From a checkpoint of a small image captioner.
Model: 16M parameters, 48-pixel images, encoder norm layernorm, encoder activation gelu, encoder depths [2, 2, 2, 2], encoder widths [80, 160, 320, 640], decoder width 192, decoder layers 8, decoder activation gelu.
Data: trained on rendered scenes of toy objects such as cars, trees, mugs and chairs, 1.1 epochs.
Rows from block 4 of the text decoder of a small image captioner, named by matrix and row number. Rows with one number belong to one neuron. Each number is 50 + 10 x the weight over its row's rms, rounded and kept within 0 to 99. All counts start at 0.
After each neuron's rows are labels from the 100 texts, of 14976, where the neuron reaches its highest value: "fires on" is the input token at the peak. Only what is clearly more common there than usual is listed. The data: rendered scenes of toy objects such as cars, trees, mugs and chairs. In brackets: how many of the 100.
# fc1: MLP up (decoder.blocks.4.mlp.fc1.weight, 1152x192), inputs 48-71
# fc2: MLP down (decoder.blocks.4.mlp.fc2.weight, 192x1152, transposed), outputs 48-71

fc1.590:39 60 53 59 46 66 32 37 52 39 33 36 49 39 65 51 35 62 38 65 46 27 41 41
fc2.590:57 54 45 46 53 55 28 47 51 49 40 35 44 48 53 44 50 65 37 59 32 61 58 35
fires on: "<end>" (75)

fc1.579:51 56 45 59 66 42 64 63 34 38 49 59 59 53 61 56 68 52 63 51 50 38 36 42
fc2.579:40 66 41 43 45 63 45 67 45 68 57 63 47 65 49 42 41 71 41 43 48 43 63 49
fires on: "matte" (89); "and" (11)

fc1.187:48 55 57 47 49 61 37 40 43 54 27 41 45 31 62 72 42 66 62 48 35 39 43 49
fc2.187:71 54 50 45 75 45 37 39 42 52 51 31 69 48 58 59 61 51 41 56 43 60 43 63
fires on: "blue" (54); "teal" (29); "green" (16)

fc1.684:48 33 57 43 58 36 35 52 71 42 49 45 68 43 34 39 71 45 41 55 38 48 51 66
fc2.684:52 39 65 61 46 42 66 33 73 48 53 44 38 51 32 45 55 57 48 42 55 56 35 47
fires on: "grey" (83); "white" (14)

fc1.289:51 35 44 33 45 48 40 65 41 60 64 48 52 47 31 35 39 49 41 52 36 40 51 49
fc2.289:55 65 47 68 50 64 40 42 47 63 55 57 53 50 56 37 61 49 60 53 37 61 49 38
fires on: "green" (78); "yellow" (21)

fc1.107:63 52 31 37 58 56 27 54 53 46 38 56 55 47 73 40 59 60 36 58 48 45 47 34
fc2.107:48 57 50 64 34 54 71 41 46 70 37 52 55 58 55 41 57 44 46 42 48 33 48 56
fires on: "matte" (99)

fc1.608:66 53 36 37 59 47 46 47 67 47 55 49 53 52 51 43 58 37 51 45 37 42 41 52
fc2.608:57 53 43 53 51 54 37 52 55 55 26 41 33 57 53 33 60 35 41 42 39 48 59 53
fires on: "to" (99)

fc1.502:45 63 43 53 37 50 51 51 61 67 40 32 34 57 49 54 60 61 66 42 47 53 39 56
fc2.502:58 51 51 54 35 45 41 56 64 64 44 49 47 45 44 51 68 68 41 61 50 49 50 42
fires on: "striped" (42); "blotchy" (25); "checkered" (18); "dotted" (15)

fc1.535:57 37 64 53 37 49 67 47 58 36 53 38 50 40 43 48 44 61 52 52 62 32 42 49
fc2.535:51 53 47 60 37 44 59 52 64 33 52 45 23 48 48 41 57 50 52 31 46 61 52 45
fires on: "white" (66); "grey" (33)

fc1.665:45 52 47 32 44 53 34 58 50 45 43 48 67 46 47 56 46 69 38 53 65 51 44 26
fc2.665:46 43 49 54 39 58 70 35 63 38 40 43 41 48 37 40 64 45 30 35 45 66 53 44
fires on: "grey" (60); "white" (36)

fc1.228:61 46 52 53 46 46 51 46 46 57 48 42 51 42 47 53 64 44 34 41 52 55 59 47
fc2.228:71 38 59 38 46 47 34 40 41 52 45 68 67 47 48 41 45 50 57 55 46 41 48 63
fires on: "black" (83); "brown" (16)

fc1.353:55 69 45 44 60 60 49 59 55 45 42 37 55 36 45 43 46 65 43 31 48 64 54 57
fc2.353:73 46 47 43 41 62 43 39 51 37 39 50 38 52 49 41 58 44 67 38 61 54 68 65
fires on: "of" (100)

fc1.483:59 64 60 67 54 63 44 37 44 45 46 50 45 57 40 60 55 55 61 34 43 33 34 44
fc2.483:69 49 60 36 42 43 36 58 50 49 46 44 64 49 52 44 34 47 53 43 45 32 57 29
fires on: "black" (43); "green" (22); "teal" (22); "blue" (13)

fc1.79:35 31 58 57 51 48 60 58 56 39 45 45 44 64 61 53 39 64 51 55 57 53 60 37
fc2.79:45 62 43 74 49 61 42 45 46 42 34 40 37 47 61 46 47 57 43 55 53 40 50 46
fires on: "yellow" (88)

fc1.405:56 52 51 43 46 51 30 54 55 49 46 31 43 44 50 42 48 58 56 55 37 58 42 61
fc2.405:56 51 50 57 54 46 44 45 56 55 57 40 58 59 31 45 57 52 43 48 46 53 42 66
fires on: "grey" (100)

fc1.635:31 66 36 40 61 47 40 41 46 40 58 54 43 58 62 52 41 38 59 50 31 40 47 32
fc2.635:51 58 50 49 49 64 57 61 28 53 62 49 54 51 72 51 44 47 55 52 36 44 50 45
fires on: "matte" (100)

fc1.627:29 47 43 51 56 52 33 49 53 49 50 42 45 44 57 62 56 48 39 37 46 52 30 37
fc2.627:76 53 48 38 44 56 62 26 43 47 50 41 63 44 59 51 47 44 36 51 53 53 54 44
fires on: "blue" (83); "teal" (10)

fc1.370:53 53 42 61 57 53 44 41 48 65 39 47 46 32 25 59 48 53 54 45 47 46 55 38
fc2.370:55 56 55 42 58 52 51 57 47 46 52 42 68 63 45 57 62 36 56 48 54 40 46 43
fires on: "<end>" (54); "arch" (13); "and" (13)

fc1.200:41 43 61 55 67 58 55 47 60 50 39 38 45 51 51 65 48 73 29 36 59 51 28 46
fc2.200:45 52 50 45 53 49 44 60 61 56 63 69 54 42 38 65 46 40 51 50 52 47 54 52
fires on: "the" (100)

fc1.659:44 53 60 47 47 27 34 50 57 60 50 54 52 42 57 53 63 45 45 66 68 60 52 44
fc2.659:68 51 68 44 55 35 50 53 48 47 61 47 53 40 39 48 52 65 48 49 51 40 42 34
fires on: "blue" (57); "purple" (41)

fc1.628:56 40 52 59 51 70 51 53 48 50 74 41 47 48 27 57 20 68 55 39 61 47 46 40
fc2.628:35 55 58 69 45 37 57 46 48 39 44 40 56 61 65 60 52 35 44 62 51 54 51 35
fires on: "striped" (36); "checkered" (36); "blotchy" (20); "dotted" (8)

fc1.256:43 52 41 53 48 46 52 55 28 57 48 41 37 47 49 36 47 61 50 28 70 50 43 59
fc2.256:50 63 36 61 50 33 49 55 49 49 39 54 31 39 57 31 64 54 69 48 60 45 68 56
fires on: "," (60); "ice" (22)

fc1.278:49 48 52 62 65 50 59 45 59 58 43 63 60 49 43 41 62 72 37 55 44 55 41 45
fc2.278:48 68 45 40 57 60 58 46 36 51 37 59 68 70 36 60 56 50 46 47 46 41 42 62
fires on: "and" (55); "of" (12)

fc1.736:44 60 66 52 75 55 62 56 51 49 77 49 46 62 45 40 52 55 26 63 35 42 52 55
fc2.736:40 42 58 46 66 46 73 50 55 59 35 50 50 52 35 40 64 62 49 47 55 48 51 65
fires on: "the" (100)

fc1.13:66 44 54 48 46 50 36 51 47 39 38 50 46 64 31 44 63 47 47 38 26 50 50 46
fc2.13:36 51 63 44 62 49 53 37 54 48 44 47 46 50 42 54 56 64 70 47 51 39 57 55
fires on: "white" (99)

fc1.49:54 42 47 39 48 54 45 45 59 37 46 55 63 56 38 39 54 48 38 56 40 57 58 49
fc2.49:50 49 49 52 57 47 67 31 72 33 48 40 42 47 32 48 61 53 50 42 42 61 40 50
fires on: "white" (98)

fc1.124:47 57 40 62 66 53 33 49 46 46 56 40 49 49 45 60 51 32 36 55 38 51 66 43
fc2.124:59 56 46 44 43 60 56 36 39 61 51 36 55 62 65 55 35 51 30 44 56 44 47 47
fires on: "green" (48); "yellow" (27); "teal" (22)

fc1.110:60 57 53 46 62 50 47 31 52 64 40 50 58 52 44 50 67 59 58 47 41 52 58 41
fc2.110:50 52 32 49 71 58 57 39 39 49 55 58 58 51 47 51 52 36 36 47 48 47 62 49
fires on: "ice" (26); "barrel" (9); "trophy" (9); "umbrella" (8)

fc1.761:43 47 40 51 55 39 40 47 45 61 46 43 48 46 49 35 67 59 41 49 67 62 60 39
fc2.761:47 73 58 51 47 49 39 44 50 59 32 55 63 51 56 45 55 51 36 35 63 46 53 47
fires on: "and" (58); "of" (42)

fc1.100:59 58 41 27 67 45 41 43 50 52 54 43 63 51 50 42 61 54 60 56 43 42 53 64
fc2.100:49 57 55 61 53 48 53 54 46 44 36 38 41 66 49 44 65 33 53 62 41 61 70 47
fires on: "ice" (100)

fc1.160:63 60 47 47 68 59 49 62 61 66 56 57 54 57 47 44 61 55 46 52 61 46 53 58
fc2.160:39 63 51 49 51 55 61 53 45 64 47 59 40 47 44 39 46 49 64 49 51 41 63 51
fires on: "matte" (86); "glossy" (14)

fc1.651:41 64 58 63 42 36 24 56 60 49 59 48 33 41 38 65 57 55 66 37 51 49 42 39
fc2.651:58 52 68 46 50 36 41 58 48 57 59 51 52 40 43 39 44 50 52 60 39 44 39 28
fires on: "blue" (87); "teal" (11)

fc1.518:56 58 45 53 56 48 39 62 49 70 49 47 49 58 55 49 43 56 51 37 42 48 53 42
fc2.518:43 60 43 49 39 62 63 22 41 43 37 71 49 41 48 49 53 49 30 39 63 54 51 39
fires on: "snowman" (15); "tree" (14); "mushroom" (10); "arch" (9)

fc1.92:65 46 56 59 44 54 28 59 40 52 53 46 40 51 39 59 48 45 49 39 37 34 30 33
fc2.92:76 48 56 43 46 56 31 38 36 43 60 50 78 52 54 29 41 50 60 49 47 51 45 43
fires on: "green" (66); "black" (14); "teal" (14)

fc1.595:57 55 42 53 63 57 58 61 44 48 72 40 39 53 54 55 64 55 53 53 40 44 53 62
fc2.595:37 65 61 24 46 46 50 63 49 69 52 52 60 56 40 50 60 42 59 53 41 46 62 60
fires on: "matte" (86); "and" (9)

fc1.729:34 68 51 38 41 67 55 53 54 60 65 42 71 35 35 72 62 34 47 50 42 47 46 48
fc2.729:52 56 60 47 45 31 55 61 71 54 49 37 56 74 46 55 47 51 53 41 44 46 47 33
fires on: "and" (50); "," (37)

fc1.184:51 49 52 47 47 56 21 51 63 56 41 43 31 40 51 45 64 53 54 52 36 59 57 64
fc2.184:50 44 54 55 52 44 63 42 53 52 53 43 59 56 18 49 67 60 57 36 52 46 39 41
fires on: "grey" (91); "white" (9)

fc1.167:45 47 62 34 53 44 39 49 66 35 58 53 42 34 45 52 69 59 71 55 35 62 52 67
fc2.167:49 52 60 42 51 40 57 43 60 50 57 46 46 38 33 46 55 53 51 52 33 52 40 51
fires on: "grey" (100)

fc1.317:64 27 41 60 39 63 57 55 55 53 40 46 37 48 42 46 38 59 52 45 49 56 42 57
fc2.317:57 59 61 56 29 40 33 59 41 46 48 56 53 62 61 45 56 39 57 54 42 47 55 53
fires on: "black" (100)

fc1.606:40 32 57 50 57 62 48 40 44 58 47 53 47 39 50 69 55 50 56 54 58 49 40 38
fc2.606:49 43 47 45 55 38 34 56 52 39 49 43 32 32 62 50 57 43 30 36 58 46 58 61
fires on: "ice" (28)

fc1.375:51 53 62 35 54 61 56 38 71 46 69 43 51 42 42 60 50 31 56 50 44 48 58 52
fc2.375:41 43 49 60 51 39 60 66 39 73 67 51 54 63 38 52 43 66 43 61 59 46 65 52
fires on: "," (100)

fc1.283:25 38 48 40 54 63 43 55 42 53 54 55 51 41 55 53 53 47 54 66 64 35 59 54
fc2.283:45 63 49 57 62 48 63 58 45 55 53 51 44 58 62 33 65 55 49 45 41 49 44 61
fires on: "ice" (100)

fc1.277:58 43 48 55 58 51 60 55 36 50 61 42 57 45 42 41 63 42 53 57 61 45 63 24
fc2.277:42 47 51 32 48 67 58 55 53 70 56 53 38 65 57 53 41 51 51 51 41 42 59 55
fires on: "matte" (100)

fc1.482:36 42 42 43 39 48 50 49 53 41 48 38 46 51 68 54 39 60 38 60 61 66 60 42
fc2.482:38 29 43 48 46 65 64 53 47 41 38 51 35 63 61 61 45 55 45 55 43 37 32 41
fires on: "grey" (68); "white" (7)

fc1.629:49 61 56 57 41 56 56 49 69 57 42 46 47 49 48 40 58 62 55 49 54 44 55 42
fc2.629:43 70 51 35 56 45 59 50 36 64 42 38 66 62 40 53 55 57 45 39 64 51 50 53
fires on: "and" (74); "of" (26)

fc1.766:32 48 55 48 44 49 58 28 64 44 47 68 55 59 44 45 40 75 59 57 46 43 43 47
fc2.766:47 38 59 33 54 52 58 33 55 40 49 54 39 31 33 70 51 46 37 57 42 53 38 45
fires on: "snowman" (18); "tree" (12); "house" (11); "arch" (9)

fc1.679:38 43 50 54 49 45 60 55 51 38 54 47 45 41 55 48 60 58 53 63 47 40 67 59
fc2.679:56 45 40 68 41 44 58 58 51 44 36 43 22 49 66 45 65 47 60 53 58 46 53 42
fires on: "ice" (64); "brown" (30)

fc1.93:68 46 50 34 49 49 37 51 74 25 49 47 65 48 46 50 63 68 26 65 58 47 49 63
fc2.93:61 45 51 70 49 58 66 32 72 48 39 49 44 42 31 38 54 45 51 33 48 50 35 66
fires on: "grey" (98)

fc1.304:58 39 47 58 67 58 40 40 51 52 36 31 54 65 33 46 52 43 40 62 45 52 72 49
fc2.304:31 59 45 36 56 52 55 44 46 39 37 55 44 46 57 61 63 62 28 61 56 40 47 51
fires on: "snowman" (16); "arch" (14); "mushroom" (10); "tree" (8)

fc1.386:38 56 54 73 47 61 44 32 38 41 51 37 46 68 52 51 39 63 46 63 38 41 51 58
fc2.386:53 51 53 33 62 48 51 45 45 51 49 42 44 30 31 67 52 52 40 52 57 53 33 45
fires on: "snowman" (32); "house" (13); "arch" (10); "tree" (9)

fc1.689:52 51 66 50 70 40 59 42 48 56 31 58 61 59 51 44 56 75 44 43 41 54 54 50
fc2.689:31 65 39 31 68 56 62 35 43 53 41 62 61 58 53 53 61 39 30 51 36 47 47 59
fires on: "snowman" (12); "house" (11); "robot" (10); "mushroom" (9)

fc1.329:43 37 62 36 69 52 61 61 51 48 35 53 58 38 36 54 51 63 49 52 58 41 37 50
fc2.329:32 47 43 46 52 63 56 37 36 56 46 60 49 50 70 57 45 58 41 48 50 47 43 53
fires on: "glossy" (56); "mug" (10)

fc1.233:33 57 42 51 53 47 44 41 50 55 41 56 49 40 66 40 65 44 37 57 46 40 35 41
fc2.233:67 58 36 47 48 58 60 50 55 44 32 55 50 44 42 40 55 43 47 35 52 54 47 51
fires on: "the" (82); "yellow" (12)

fc1.222:60 42 58 54 40 39 69 47 40 43 37 64 50 60 52 62 44 44 53 36 42 55 36 42
fc2.222:40 33 64 53 47 36 52 52 42 52 37 43 48 44 61 55 50 46 40 51 62 51 50 35
fires on: "striped" (26); "dotted" (22); "checkered" (22); "blotchy" (21)

fc1.144:47 36 68 48 40 36 46 33 64 34 54 65 52 36 34 64 62 55 66 46 60 43 58 42
fc2.144:52 43 57 51 59 48 62 47 61 38 64 49 22 49 34 53 59 50 34 45 43 58 46 30
fires on: "white" (47); "pink" (35); "purple" (13)

fc1.321:40 43 44 52 36 78 56 59 56 69 36 38 72 44 48 65 52 53 70 45 61 38 60 29
fc2.321:44 47 51 60 36 50 57 60 49 58 47 44 53 61 58 54 53 44 38 51 45 42 55 30
fires on: "striped" (38); "checkered" (32); "blotchy" (16); "dotted" (14)

fc1.58:52 50 51 50 63 61 42 56 38 46 38 48 39 49 56 48 46 70 45 58 51 47 68 39
fc2.58:38 56 41 45 59 56 59 51 49 46 50 45 36 48 53 38 56 43 36 52 45 48 33 57
fires on: "<end>" (58); "dumbbell" (10)

fc1.261:59 59 46 41 44 56 51 62 75 50 52 43 36 48 46 42 59 45 43 31 44 47 42 49
fc2.261:57 52 55 45 49 42 44 38 46 53 37 35 29 40 57 51 47 45 34 47 50 49 45 45
fires on: "to" (100)

fc1.46:47 58 61 53 61 63 38 55 34 59 59 39 51 43 36 43 60 52 35 46 59 51 42 29
fc2.46:41 67 47 50 61 52 48 39 59 65 39 51 65 51 40 18 54 48 34 42 49 49 56 35
fires on: "yellow" (70); "orange" (27)

fc1.499:39 42 54 50 59 41 60 47 50 63 45 45 40 51 70 35 41 42 44 51 51 59 51 54
fc2.499:56 61 56 63 31 48 42 57 49 55 50 58 51 59 47 55 64 61 65 46 48 51 62 39
fires on: "of" (68); "teal" (7)

fc1.310:48 66 51 41 45 42 22 62 49 51 52 34 39 45 57 55 54 57 60 33 54 45 35 53
fc2.310:63 52 57 57 54 46 51 47 38 47 40 52 66 62 57 51 58 39 39 57 52 39 42 53
fires on: "blue" (81); "purple" (13)

fc1.542:39 40 43 62 60 39 60 53 39 35 29 55 49 61 62 39 56 75 36 43 43 45 43 55
fc2.542:44 75 51 38 63 53 52 31 51 55 38 63 51 55 46 57 56 43 41 42 67 52 47 48
fires on: "and" (89); "of" (10)

fc1.598:41 35 47 29 46 48 48 41 46 62 53 43 72 38 45 48 62 56 53 53 51 44 73 52
fc2.598:51 62 52 47 73 49 25 69 48 63 51 45 32 52 39 32 61 46 43 68 45 52 79 58
fires on: "ice" (100)

fc1.428:56 44 61 55 33 52 39 59 60 51 47 56 70 53 49 56 21 27 41 61 62 47 57 47
fc2.428:52 43 48 38 52 62 48 50 42 59 33 48 50 42 57 56 56 53 37 63 24 58 71 54
fires on: "an" (100)

fc1.146:58 35 60 34 42 63 52 52 63 55 30 40 38 47 56 49 50 64 55 53 39 34 42 47
fc2.146:53 48 54 47 40 42 52 43 33 37 39 46 39 41 58 49 46 59 44 55 46 38 56 50
fires on: "to" (100)

fc1.122:74 34 54 57 33 57 42 61 33 52 48 36 43 47 36 53 53 45 44 43 69 44 54 47
fc2.122:61 48 57 46 39 52 39 50 53 41 57 57 59 49 47 40 42 46 61 54 40 44 34 44
fires on: "black" (65); "grey" (35)

fc1.401:49 67 36 31 24 68 58 67 63 52 64 66 65 36 39 43 33 51 39 41 46 43 52 43
fc2.401:54 43 62 32 60 34 46 51 60 65 46 60 44 57 60 57 43 40 39 48 44 60 41 48
fires on: "an" (90); "airplane" (8)

fc1.201:40 54 53 51 49 59 28 47 47 52 52 39 42 55 59 66 42 58 68 53 52 46 41 43
fc2.201:62 59 66 48 40 32 53 50 46 53 51 38 67 55 63 51 37 54 47 53 43 46 33 29
fires on: "blue" (71); "teal" (29)

fc1.403:58 40 41 46 41 77 49 50 55 74 53 46 46 64 52 55 38 44 49 56 53 32 37 48
fc2.403:60 38 47 59 40 67 47 43 45 41 45 54 59 53 65 45 41 58 64 64 41 47 61 41
fires on: "glossy" (96)

fc1.356:49 53 51 37 56 61 39 58 68 59 60 44 61 42 46 64 52 39 39 52 36 44 56 59
fc2.356:50 57 65 34 65 44 66 57 64 60 64 48 51 64 56 62 45 45 38 65 39 38 66 58
fires on: "<end>" (45); "," (29)

fc1.438:58 64 48 44 49 67 43 54 46 59 51 39 52 31 54 51 57 53 46 34 42 46 56 54
fc2.438:72 45 44 46 52 48 40 53 60 46 30 49 38 58 51 52 37 42 45 31 51 60 68 67
fires on: "of" (100)

fc1.390:43 50 61 53 60 37 37 45 50 37 46 41 51 61 52 36 63 60 55 49 59 48 51 49
fc2.390:53 67 53 67 61 70 46 45 36 66 27 37 55 53 42 38 57 52 34 44 65 51 47 35
fires on: "and" (89); "of" (11)

fc1.10:50 55 45 40 48 42 43 31 51 37 37 58 62 40 60 57 46 67 47 39 46 51 46 51
fc2.10:51 57 61 43 59 33 57 47 52 44 52 61 50 39 54 69 58 46 53 55 49 67 36 58
fires on: "blue" (62); "purple" (31)

fc1.614:43 37 42 41 54 56 53 54 43 48 57 52 34 72 61 56 43 48 55 45 34 33 49 53
fc2.614:51 55 69 81 46 58 55 53 37 61 49 55 57 65 57 37 45 42 65 52 33 53 61 61
fires on: "matte" (99)

fc1.249:70 30 35 59 25 48 31 56 52 67 46 37 64 53 51 52 49 46 53 59 65 46 68 33
fc2.249:53 43 70 56 25 59 38 51 56 39 34 56 64 51 57 64 49 34 49 60 45 50 39 51
fires on: "black" (92)

fc1.330:51 38 48 41 53 56 61 51 63 75 58 28 52 56 33 51 62 60 80 42 52 59 52 48
fc2.330:47 51 53 54 43 41 40 70 55 61 47 65 47 52 54 51 58 67 40 60 36 41 45 35
fires on: "striped" (36); "checkered" (28); "dotted" (21); "blotchy" (15)

fc1.536:43 58 67 49 67 32 53 55 40 45 52 63 49 46 62 51 69 60 39 54 21 34 38 58
fc2.536:49 55 55 46 57 58 60 59 47 87 46 61 64 72 50 46 47 42 51 41 45 46 51 58
fires on: "black" (57); "green" (31)

fc1.526:35 43 63 52 58 64 44 57 29 48 49 63 35 43 50 47 62 58 54 51 48 44 44 74
fc2.526:46 65 39 61 47 23 48 68 62 50 43 53 41 55 47 29 65 54 73 42 54 44 55 55
fires on: "ice" (100)

fc1.245:61 54 51 36 52 45 42 53 69 58 65 45 45 56 49 37 61 39 40 69 53 63 52 55
fc2.245:51 58 47 52 62 57 51 56 54 49 40 34 44 52 53 29 74 46 43 61 29 55 58 45
fires on: "yellow" (86); "orange" (11)

fc1.70:63 37 53 50 42 60 58 54 45 65 52 30 48 44 38 58 41 56 69 42 55 62 17 54
fc2.70:49 61 43 76 43 38 40 72 48 40 56 52 39 50 46 57 44 64 63 65 43 53 52 46
fires on: "," (65)

fc1.143:52 37 61 41 42 54 72 55 53 60 60 37 53 51 48 56 34 51 52 54 46 27 36 58
fc2.143:41 45 49 53 47 63 49 55 41 46 43 48 41 59 67 46 47 63 59 67 39 54 62 38
fires on: "an" (70); "glossy" (30)

fc1.601:37 37 40 41 46 70 50 58 50 58 46 51 62 49 57 69 48 41 60 31 61 49 61 36
fc2.601:43 53 61 60 44 58 51 61 55 42 47 56 56 69 53 68 62 46 43 53 54 58 41 31
fires on: "striped" (28); "checkered" (27); "blotchy" (23); "dotted" (22)

fc1.385:59 63 59 54 60 40 43 37 46 52 62 50 55 53 37 31 52 47 40 67 61 52 58 33
fc2.385:42 54 56 66 41 59 47 42 57 66 55 53 62 36 42 31 48 57 35 48 55 54 41 30
fires on: "yellow" (99)

fc1.98:49 59 45 70 57 45 49 37 62 36 44 57 49 58 60 44 42 44 52 50 44 41 39 34
fc2.98:54 58 46 59 54 63 39 39 21 57 55 52 48 58 51 51 43 63 52 52 48 51 45 40
fires on: "umbrella" (11); "tree" (11); "snowman" (8); "pine" (7)

fc1.69:47 49 49 60 54 57 42 58 45 43 47 27 57 48 40 61 39 50 55 50 46 49 64 45
fc2.69:54 49 38 31 63 39 31 61 64 54 49 51 41 48 51 42 56 57 35 54 55 49 37 41
fires on: "<end>" (76)

fc1.106:41 46 45 58 50 37 49 67 53 56 37 43 54 44 71 43 51 69 39 44 64 56 42 48
fc2.106:49 76 52 53 52 48 49 50 46 64 34 48 65 63 41 53 57 55 45 39 61 33 48 48
fires on: "and" (71); "of" (29)

fc1.639:65 40 40 61 49 42 35 61 47 46 52 36 36 56 46 37 33 54 53 50 47 50 40 52
fc2.639:54 56 38 63 56 55 36 50 49 39 47 44 38 43 35 47 74 62 54 53 44 55 55 42
fires on: "<end>" (48); "house" (10); "rocket" (7)

fc1.470:49 50 60 59 55 47 37 40 46 61 53 44 56 66 33 42 47 59 65 38 47 48 32 43
fc2.470:58 53 47 50 48 53 30 55 44 60 51 41 65 47 60 32 45 37 52 50 34 38 40 32
fires on: "green" (82); "yellow" (14)

fc1.631:41 62 59 47 66 67 40 41 46 32 39 40 57 53 66 66 42 60 59 58 52 51 47 43
fc2.631:58 54 43 33 47 69 38 43 48 45 36 51 47 54 57 43 40 44 29 29 41 58 51 43
fires on: "<end>" (32); "arch" (11); "house" (11); "snowman" (8)

fc1.448:60 45 50 61 51 63 64 48 65 31 56 24 52 44 36 52 58 60 50 43 67 51 53 55
fc2.448:34 46 54 68 33 51 51 42 60 31 51 44 34 48 22 53 54 67 53 43 62 56 49 48
fires on: "white" (82); "grey" (18)

fc1.528:58 57 40 58 53 55 31 40 62 50 38 34 59 55 43 47 35 45 55 51 50 47 53 39
fc2.528:58 53 53 46 51 60 33 42 68 37 30 36 38 40 39 60 58 40 31 54 50 51 47 52
fires on: "to" (92)

fc1.591:42 42 37 52 34 65 63 56 50 57 32 53 58 43 54 73 57 48 64 41 55 47 55 31
fc2.591:47 46 51 65 41 60 49 47 51 57 46 54 52 77 49 61 59 44 42 57 56 45 45 37
fires on: "striped" (45); "checkered" (28); "blotchy" (19); "dotted" (8)